Weights of a small image classifier.
Model: 24-pixel images, norm batchnorm, activation gelu, depths [9, 9], widths [256, 512].
Data: trained on rendered scenes of toy objects such as cars, trees, mugs and chairs, 48750 training examples, 73.5 epochs.
Rows from block 14 of a small image classifier, named by matrix and row number. Rows with one number belong to one channel. Each number is 128 + 24 x the weight over its row's rms, rounded and kept within 0 to 255. All counts start at 0. Numbers have three digits each.
After each channel's rows are labels from the 100 images, of 14848, where the channel reaches its highest value: "responds to" is what is common among them; "patch colour" is the nearest of a few named colours to the mean colour under the peak. Only what is clearly more common there than usual is listed. The data: rendered scenes of toy objects such as cars, trees, mugs and chairs. In brackets: how many of the 100.
# convs1: 3x3 conv (model.blocks.14.convs.1.weight, 128x128x3x3, each kernel summed), inputs 0-63
# convs2: expand pointwise conv (model.blocks.14.convs.2.weight, 512x128x1x1, transposed), outputs 0-63

convs1.56:124123153143129134162146150120065107143131123121138110087086098132155080090086114160115120122130100159111110111144130113147151122113110144156188138076137128132132123113139143137159145130141155
convs2.56:147145089161160164163150124123138177149130100112124127117122119101150151112101140123144114165087146157122175101132110127150152117126118174118096158138140147077134146133120129148128094142119124
responds to: light from behind the scene (100); count: three (65)
patch colour: black (26)

convs1.115:105125089100145099126137132157128114088096107148131126152119134110166103133131082159120101108184156121115090130101129130077127164106120127150146154150127171153143160173128161136165086113133137
convs2.115:150146158139149134159145117127115099120105103151148125158134100135105163114174129124137166136132165128115136112136135140124143105108116106093143104120139152128152085123065156114135165104093111
responds to: count: three (81); light from behind the scene (62)
patch colour: brown (51)

convs1.78:135124140127116145099139119118151155123122177203089104107116123099133129168130153130125118092124110137128102113180130109122142168137129137082155120094174134112125122106144129155132110208106104
convs2.78:135087107142110196078138142170164152103108188096118107130125136125118107116100086154126100113112154134150157155097149140098121137140131092125122156149143101125120148094186098142117117156118113
responds to: light from the left (82)
patch colour: brown (55)

convs1.31:150145152123160103107055135119182102090114105121141143155152137126141133112121110096140175135147119130126135157121138147108114119113136176167089118150102113123114126130105102123116173085131138
convs2.31:114160163102147124161073125121129117109183121129155121129114136136122150145132135145123127127166131106102103115144152142114146130132142124083096112158149172113130150145130114129121123126135116
responds to: count: three (82); light from behind the scene (51)
patch colour: brown (58)

convs1.84:116138110135123115136089128100123115128118125114162130135146118108154097114126124138135163102119167155193093144103091142097154130093139134141101134157115133099139119158114119111140111131091127
convs2.84:151177104141138123148140098119131099109090123118128087139167177170166127136155148088121134146146111138109142064127152133113165080163142135118102139150161145125151143120099117121145124093147137
responds to: count: three (87); light from behind the scene (66)
patch colour: brown (51)

convs1.85:134137099104124126125116122085110116119140135154112094112131133134130117124107148111131146133151143155172106116109119112131141138142123108161104151075149152111181170146144154135196136116117127
convs2.85:167114105107079136080203116097116124107134105109149136169111098115146128109147115149149109168116165149108160151129148126111152158128120137122136123153097093098150135142114115119181134150090123
responds to: light from behind the scene (93)
patch colour: brown (61)

convs1.27:129093119152148130145147138144103148153115186125169088105124111075163115136102109150128112151163117148133122102157105098071161135126116134116115163149137160120171164129124161134153113144105153
convs2.27:067117103192180125172148120088101127146105098156157106088199146169128129119128142126137153138122145149093201127163130136128179148112090138092160118109122144142163110141147169103127104163159138
responds to: light from behind the scene (90); count: three (70)
patch colour: brown (52)

convs1.121:083114133142155075120157129173114171116139174097116102106118123149160130111129066136162132125115133141107120132088131135167118131118118133161138171090118168080135154103115179166130128112151133
convs2.121:118143167141137123147148132163134147105150151125135108115112132122088121121181141127149126117154168109136124103118112137108163111155100071105172162143129139150110096087121083140168128124133075
responds to: light from the left (69)
patch colour: brown (55)

convs1.4:138185119122103118129115102117102116134100109116120133138161106166119121098128124131119156132129161117113144174087138147129156119117151088153102125165114137136149152107112110153109138096089115
convs2.4:111106095158164138141104136114150112130081126114136106107129161119112139147133119123108118072092085112150120147157137154121142126129113101131102148148114139143118130119135127110067131117124114
responds to: count: three (78); light from the right (66)
patch colour: brown (52)

convs1.114:183139139145156140136127128131098126122132117138165140140130104093162108117132128136140109174144101131091098129135155117081122148108130152112122127126131123173146149134081140144147169090095133
convs2.114:114138153125158117144103163122117088137151094191109125118170151131131115180126130103112099150137126097102129114179118125136144133119118142157156136126173143130104179143134125176104133145151189
responds to: count: three (78); light from the left (69)
patch colour: brown (51)

convs1.37:140138095138155084135105144091128103132118156140123136098129120091162130104111100175135149114125162121119153094139137117159152118149147103135154130125113124133125138099151111127076114144127109
convs2.37:135140113164183104144144102114133127157136098165066099116146146107128135135137166141137151111114153110143094151187140158107137140129098075077131131169103158085098173108125133095117122138128116
responds to: count: three (74); light from behind the scene (57)
patch colour: brown (51)

convs1.46:154092136121092160097116131151147160169090116152086138136139154140143143131145146098126134077141147064117147146162148138112153129126102147109092134133133165169132118113143174115135104130119118
convs2.46:178116157105115129124153130138162184171104149101129143093096126116110109126096134108165117146131158105116147142117130121108127118131158128122118120095193140094082087114116158108105105142085103
responds to: light from behind the scene (100)
patch colour: black (31)

convs1.98:167102102107121132119131129126199147128116127118115118157102134137185076153131151107108104114092135121159144126105118111108129187181131124171113077171168119188120128103170112125127150144141116
convs2.98:106099112112139148109149141145122128126117131132096128123125113130102124132141133169106122155139114110123088161128183092184089129141121080135092145093107105186150137175143083150131090107097127
responds to: count: two (62)
patch colour: pink (30)

convs1.76:091114128148121128130087136148118121141134118091114180147123133119118093105092137144142110168194110131103102100151087141108125125105158142141178122147098103114137177165117123127184150136097150
convs2.76:126075125110130130141121108086144116169116109157168154096112137128119168119093110089110118114103110154108114173164108134105132115059134123129129170132140134091109145117129142124101127118140139
responds to: count: three (73)
patch colour: brown (54)